{"dataset": "rendered made-up planets", "train_examples": 48750, "image_size": 48, "horizontal_flip": false, "rotation_deg": 10, "encoder_widths": [64, 112, 192], "decoder_norm_position": "pre", "decoder_fused_qkv": true, "decoder_parallel_block": false, "optimizer": "soap", "beta1": 0.95, "batch_size": 128, "warmup_steps": 940, "weight_decay": 0.1}
Rows from block 3 of the text decoder, named by matrix and row number. Each number is 128 + 24 x the weight over its row's rms, rounded and kept within 0 to 255. All counts start at 0. After the name is the row's rms in percent of the matrix's.
# proj: attention output (decoder.blocks.3.attn.proj.weight, 192x192), inputs 117-155
proj.11 089 [158 103 114 105 122 143 141 170 126 105 148 148 143  66 127 146 148  77 127 149 135 126 100 133 169 106 138  97 107  94 142 127  86  99 139 128  65 119  80]
proj.12 087 [120 152 117  96  72 129  93 129 114 155 138 153 116 145 119 154 110 149 166 124 116 112 140 115 147 156 189 103 122 161 133 145 123 100 114 137 136 151 122]
proj.13 092 [102 130 135  87 167  82 117 135 118 144 133 140 122 104  99 125 134  70 103  88 131 128 107 164 140 109 150 129 136 116 121 115 101 114 101  99 118 122 122]
proj.14 104 [157 150  76  90  82 120 144 172 141 142 136 154 126 123 131 124 129 144 136 143 114 132  87 154 136 144  92 105 132 137 134 144  98 106 135 107  88 128 146]
proj.15 087 [154 121  89 129 106 107 124 126 175 164 135  91 130 165 133  84 141 132  98 166 101 107 162 127 104 117 124 121 128 107 122 109 128 130 124 140 157 121 175]
proj.16 113 [179 156 145 127 108  87 127 181 167 112 135 102 138 106 117 106 136 103 109 163 141 133 189 139 135 112 140 112 122 131 107 126 117 159 117 132 152 127 132]
proj.17 084 [ 92 153 152 142 132 143 123 150  79 104 126  92 139 116 128 138 136 157 142 139 100 145  98 202 130 130 114 108 113 163 109 107 105 121 136 155 150 126 129]
proj.18 092 [116 145  97 104 144 128  83 123 141 123 113 133 124 142 130 121 105 128 140 139 113 120 113 123 115 142  95 161 126 116 140 114  94 130 160 150 123 127 165]
proj.19 090 [ 95 121 146 170 157 138 124 118 151 137 105 116 130 135 107  99 110  82 129 114 103 192 180 144 124  78  92 133 109 128 112 157  85 156 171 131 133 121 119]
proj.20 086 [177 132 101 144 122 157 163 151 161 144 147 164 128 115 131 124 104  94 140 143 123 121  94 124 114 130 111  96 153 133 114 153 141 110 124 152 131 125 156]
proj.21 099 [136 171 122  98 115 141 111 118 117 105 109 105  98 112  62 141 150 156 175 122 118 109 116 143  74 164 123 139 169 176 104 123 142 111 118  95 158 101 137]
proj.22 089 [139 153  73 110 105 149 144  94  96  95 132 132 147 183 173 124 117 159 126 134 159 129 153 100 118 129 156 151 124 137 153 137 137 146  88 173 142 153 118]
proj.23 094 [167  97  95 166 142 143 129 127 149 128 160 112 136 148 177 106 149  92  85 143 122 138 143 147 133 117 117  77 147 117 116 136 108 115 152 156 117 147 131]
proj.24 097 [136 132 106 154 133 146  92 142  96  73 174 138 125 151 131 140  94 156 126 161 154 144 120 133 152 152  75 148 109 143  81 128 145 148 111 149 132 123 115]
proj.25 099 [136 149 116 154 109 140 129 139 136 121 142  91  97 133  94 143 150 119 143  94 162 123  75 120 131 166 150 101 142 132 125 153 104 121  94 153 125 168 122]
proj.26 103 [140  96 120 131 126 126 150 162 113 107 192 194 136  75 154 127 126 156 133 130 109 133 127 107 101 136 120 143 146 113 127 140 140 149 139 130 139  84 173]
proj.27 092 [126 118 101 101 136 123 162 151 127 137 125 113 152 149 136 166 121 130 108 111 114 154 137 185 124 115 164  90 171 101 147 141  77 141  45 114 125 102 148]
proj.28 086 [151 153  95 135 157 109 150 155 123  94 124 169 131 128 155 142 149 108 155 124 109 171  99 126 175 180  83 147 138 177 126 120 135  95 129 153 130 129 101]
proj.29 104 [180  97 149 151 135 141 147 131 124 130 124  68 105 129 165 125 151 132 139 144 105 132 111 125 154 149 162 142 108 118 130 123 128 118 108 114 157 113 149]
proj.30 116 [114 125 139 131 121  92 104 154 151  58  84 121 110  94 122 114 124  93 114 112 120 110 173 133 139 104 123 149 113 139 173 156 110 136 142 144 122  98 121]
proj.31 107 [ 89 123 154 135 139 143 148 127 103  95 131 179 128 129 117 172 121 121 158 139 106 117 113 178 131 146 108 106 133 142 121 102 142 105 113 170 128 112 168]
proj.32 096 [173 105 165  95 127 125 100 109 141  97 129 128 118 114 136 154 183  87 105 125 125 166 148 120 183  81  96 117 118 121  85  99  76 108 104 171 113 164 111]
proj.33 104 [153 124 139 106 145  97  94 168 190 135 155 111 144  88 131 156 129 134 153 147 112 101 137  95  95 146 177 154 107 133  99 113 126 121  85 127 153 106 131]
proj.34 106 [171 103 124 119 128 144 157 142 121 125 117 113 133 100 145 146  98 131 108 119 102  89 110 162 141 136 145  91 117  89 119 161 126 122 136 147 166 118  86]
proj.35 099 [108 100 111  88 145 126 136 150 158 113 129  92  68 152 133 105 124 131  73 119 115 159 138 159 145  87 110 121  88 137 156 126 141 173 130 160 156 119 138]
proj.36 094 [173 147 106  95 120 107 140 136 135  66 143 162 143 131 131 160 110 163 137 125 146 122 127 135 125 122 170 130 124 132  80 142 147 141  82 135 134 142 100]
proj.37 101 [103 105 141 121 138 161 135 104 160 170 207 106 161 138 121 152 122 142 136 145 161 115 125 153 116 107 134 120 160 114 158 137 132 139  92 136 122 145 148]
proj.38 103 [109 134 125 138 108 137 107 119 146 146 131  98 150  93 103 151  88 118 150  85 118 141 103 155 104 155 131 153 132  80 169 141 143 119 158 111 120 153  96]
proj.39 098 [189 112 153 171 102 147  75 144 141 148 125 127 118 121 163 143 124 118 121 150 169 124  83 158 115 116 126 123 144 114 127 121 111 123  83 149 144 107 183]
proj.40 096 [126 152 117 185  94 114 107 141 120  94 118 133 120 137 124 116 142 142 132 107 107  93  96 119 142 128 168 134 147 157 133 117 134 129 151 147 160 139  99]
proj.41 098 [105 114 129 100 100 138 134 108 117 134 125 113 141 136 141 115 112  97 109 147 131 127 142 173 139 145 158 150 119 128 161  84  97 119 162 145 120 148 155]
proj.42 088 [165 144 161 119 105 155 124 139 163 130 114  86 145 116 125 113 132 133 100 127 108  71 118 144 107 111 149 112 126 107 108 115 103 131 172 140 120 139  90]
proj.43 102 [121 121 135  71 149 110 116 127 128 126 159 134 135 164  81 136 128 118 106 147 100 159 124 115 135 155 177  98 152  84 116 136 101 152 124  86 174 164 100]
proj.44 108 [ 96 144 136  76 109 144 107 140 118 113 117 134 136 138 120  92 146  95  80 116  93 137 146 143 150 108 128 135 138 149 122 170 111 135 208 151 116 110  80]
proj.45 105 [161 114 138 126 148  96 141 120 137 148  90  85 159 101 121 156  93 145 122 122 139 100 164 157 141 133 199 102 122  99 148 109 161 128 119  75 149 137 168]
proj.46 078 [ 90 105 130 125 154 139 101 118 121 147 112  91 103  96 124 112 173 131 137 133 147 144 143 159 113  95 160 154  85 151 115 103 151 128 113 128 178 148 110]
proj.47 103 [148 139 130 111 157 124 129 152 126 142 133 140 145 102 115 167 165 178 168 145 121  92 129 109  94 177 131 104 138 140 140 119 131  89 110  98 105 130 117]
proj.48 108 [124 151 142 113 166 156 113 138 126 109 143 158  93 110  95 128 117 129 109 113 115 152 158 144 142 152 103 136 104  85 174 144 127 104 151 183 109 109 103]
proj.49 104 [132 137 161 110 139 144 141 155 182 132 143 124  84 148 127 130 145 117  89 110 128 113 157  91 128 129 145 116 113 124 139 156 138 129 171 146 127 128 139]
proj.50 115 [125 113 114 135 123 132 121 109 120 159 139 134 126 120 142 121 141 126 115 154 105 141  95 172 136 110 109 152 133 175 134 105 133 140 122 119 153 147 115]
proj.51 105 [160 166 109 146 109 183 126 162 120 191 140 143 114 114 165 143 156 163 142 145 117 125 143 136  99 160 112 154 156 115 141  87 138 109 160 127 139 112 126]
proj.52 096 [164 145 152  55 140 133 109 134 144 157 120  97 138 153 108 101 207 170 136 160 116 168 116 129 125  94 125 101 147 165 144 120 148 134 123 105 168 124 141]
proj.53 096 [145  85 163 141 141 189 131  87 137  77 122  99 148 162 156 126 115 160 136 146 139 115 120 125 166 154 154 160 143 143 123  99 141 138 148 107 127 140 141]
proj.54 092 [157 108 120  89 117  89 160 162 150  63 163 112 134 136 155  76 175 114 114 130 150 146 124 139 116  87  87 129 148 164 109 108 142 128 165 144 125 143 131]
proj.55 097 [123 148 115 138 152 130 165 156 118 109 114 129 131 139 132 112 105 118  97 132 105 139 149 147 163 138 116 133 107 127 163 127 141 156 125 149 106  94 141]
proj.56 117 [143 127  82  96 102 113 152 162 135 111 108 119 179 137 150 140 118 121 169 175 153  94 110 152 120 107 154 134  88 159 123  75 141 103 133 115 131 164 114]
proj.57 099 [161 104 142 138 164 149 126 123 146 137 146 109 114 122 126 127 135  84 117 112 130 142 140  98 114  89 133 147 134 112 132 154 101 168 137 155 136  71 122]
proj.58 099 [150  62 155 173 172 143 128 106 146 148 135 154 144 107 179 126 144 125 151 168 112 136 121 111 131 100 119 111 127 127 157  97 133 134  92 148 127  92 154]
proj.59 108 [155 153 117 134 111 141 126 190 160 120 161 138 108 156  67 100 141 131  84  89 158  92 160 140 141 109 123 118 106 137 125 132 105 117 197 154 134 131 138]
proj.60 097 [152 127  89 129 109 118 159 131  96  76 112 116 127 130 113 157 120 135 136 160 105 142 106 134 127 145 119 149 103 148  88 132 130 110 120 125 118 146 158]
proj.61 093 [148 122 135 100 135 124 115 150  98  82 102 135 109 136 157 147 126 121 100 119 143 155 120 145 138 122 162 146 142 172 137 114  93 118 117 119 136 111 102]
proj.62 086 [161 130 129  95 142 141 145 151 136  76  98 172 169 120 151 120 118 126 109 126 153 154 130 135 147 128 165 162  86 155 125 120 130 135  89 181 120 174 121]
proj.63 092 [159 134 142  93 128 106 121 101 130 146 108 126 142 146 119 103 126 118 114 104 155 102 143 139 112  69 162 113 134 123  94 120 124 153 177 170 151 130 165]
proj.64 104 [101 142 102 136 131 171 103 108  91 104 129 137  94 148 125 122 168 116  81 116 131 163 115 151 126 100 123 101 114 164 142 127 126 149 119 154 119 109 115]
proj.65 091 [157 135 158 137  92  97 125 161 184 151 138 152 143 114  88 142 111 118 165 139 119 135 144 148 127 145 144 142  97 124 182 128 132 127 123 112 100 148 157]
proj.66 117 [148 144  97 179 122 136 140 156  88 102 126 131 140 104 136 121 107 158 111 112 125 108 105 120 146 153 133 153 153 144 115 128 124 145  93 135 153  97 170]
proj.67 085 [111 137 101 153 111 199 129 152 138 152 142 145 160 113 100 102 127 150 100 122 128 100 119 144 162 128 143 117 141  98 135 135 161 106 116 101 123 142 146]
proj.68 102 [138 148  99 139  79 132 120 116 125 151 102 141 136 140 113 131 189 110 141 152 161 127 115 123 172 143  98 176  84 139 143 133 106  96 101 128 100 127 125]
proj.69 100 [148 163  87 157 119 141 131 161 134 134 108 162 111  84 137 105 147 161 131 141 127 114 119 147 148 119 116 152  94 126  94 109 159 139 152 120 119 141 138]
proj.70 110 [ 97 109 134  88 146 121 122 116 142 166 157 125 157 176 131 142 128 146 170 135 158 112 118 116 157 139 111 144 110 152 138 109 117 144 148  95 118 142 140]
proj.71 098 [169 134 136 138 141 145 136  93 149 137 145 163 136 147  97 104 139 155 147 146 138 144 143  86 116 149 134 109  98 105 124 154 144 140 167 114 162 116 115]
proj.72 102 [152 141 126 168 105 115 150 172 113 138 111 146 149 145 139 152 149  99 122 134 123 158 129 152 127 129 133 126 155  89 109 112 128 118  93 128 138 112 161]
proj.73 090 [114 134 122 141  95 156 108 111 154 132 186 164 142 123  92 132 170 100 128 117 131 200 155 141 117 116 119 120 111 109 135 114  92 116 140 151 147 107 148]
proj.74 091 [169 131 177 108 110 136 104  86  99 128 144 133 162 138 132 129 111 193 153 144 126 120 119 117 105 137 149 134 130 120  86 130 102 164 175 127 135  97 115]
proj.75 101 [183 117  99 156 115 107 142 216 117 111 129 132 129 119 106 148 137 121 138 106 139 116  99 133 135 124 161 112 117 163 130 134 138 108 152 128 146 133 113]
proj.76 091 [140 141  89 121 112 131 102 130 115 134 138 155 139 101 153 166 145 175 135 140 146 100 168 158 112 153 167 164 111 113 162 136  91 152 155 134 180 102 133]
proj.77 099 [147 119 134 112 138 155 101 113  91  78 176 137 127 151 111  98 174 117 126 121 125 174 108 121 134 102 135 127 107 153 138 110 146 119 100 111 140 121 107]
proj.78 101 [122 146  95  88 110 143 136  86 141 134 135 187 112 114 124 107 106 152 112 121 149  95 113 105 121 177 102 122 129 124 163 112 103 123 117 138 123 146 120]
proj.79 094 [135 157 126 104 102 113 133 123 160 136 142 159 133 123  80 125 130 137 144 133 107 130 133 171 122 110 104 135 148 118 127 118 132 121  99 140 122 120 193]
proj.80 105 [151 139 108 138 120 106 158 147 143 105 111 168 102 134 121 162 166 124 103 119 145  99  87 103 126 131 128 139 121 157 142 122 153 116  96 120 136 116 165]
proj.81 097 [103 131 104 170 124 155 120 105  81 131 178 133 135 134 111 127 112 135 151  85 135 150  91 122 140 161 156 130 120 164 116 107 177  83 144 174 125 129 143]
proj.82 091 [145 130 115 121 113 127 154 162 179  92 115 160 131  82 119  72 120 113  84 134 107 143 149 118 147 167 113 140 127 134 155 111 141 151 148 138  95 157 124]
proj.83 111 [156 114 136 144 148  91 142 118 168 157 158 135 140 127 173 176 144 140 149 132 132 102 147 119 121 149 170 149 139 115 128 120 142 116  81  96 138 110 180]
proj.84 101 [115 113 104 115 132  95 113 107 121 137 148  99 153 145 117 126 112 127 106 115 133 115 123 140 113 143 123 146 163 146 131 143 149 138 118 135 118 132 149]
proj.85 102 [126  90 115 105 112 149 142 117 155 133 150 110 107 173 150 152 180 126 128 136 146 123 124 134 159 140 141 129  81 174 107  87 118 158 143 101  86 155 118]
proj.86 085 [102 114 107 151 158 123 128  72 117 151 114 105 145 130 145 119 111 140 113 161 120 163 178 109 149 129  91 129 145 120 100 180 110 151 167 141 111 127 127]
proj.87 096 [116 105 117 147 191 124 145  72 166 142 123 109 126 135 120 129 159 109 111 150 107  97 116 132 119 137  87 121 142 146 156 166 140 118 154 127  95 112 154]
proj.88 096 [128 136 135 128 148 156 134 108 108 121 140 152 140 144 128  86 211 125 120 110 134 155 123 108 179 105 115 160 151 130 128 151 114 127 117 106 102 103  70]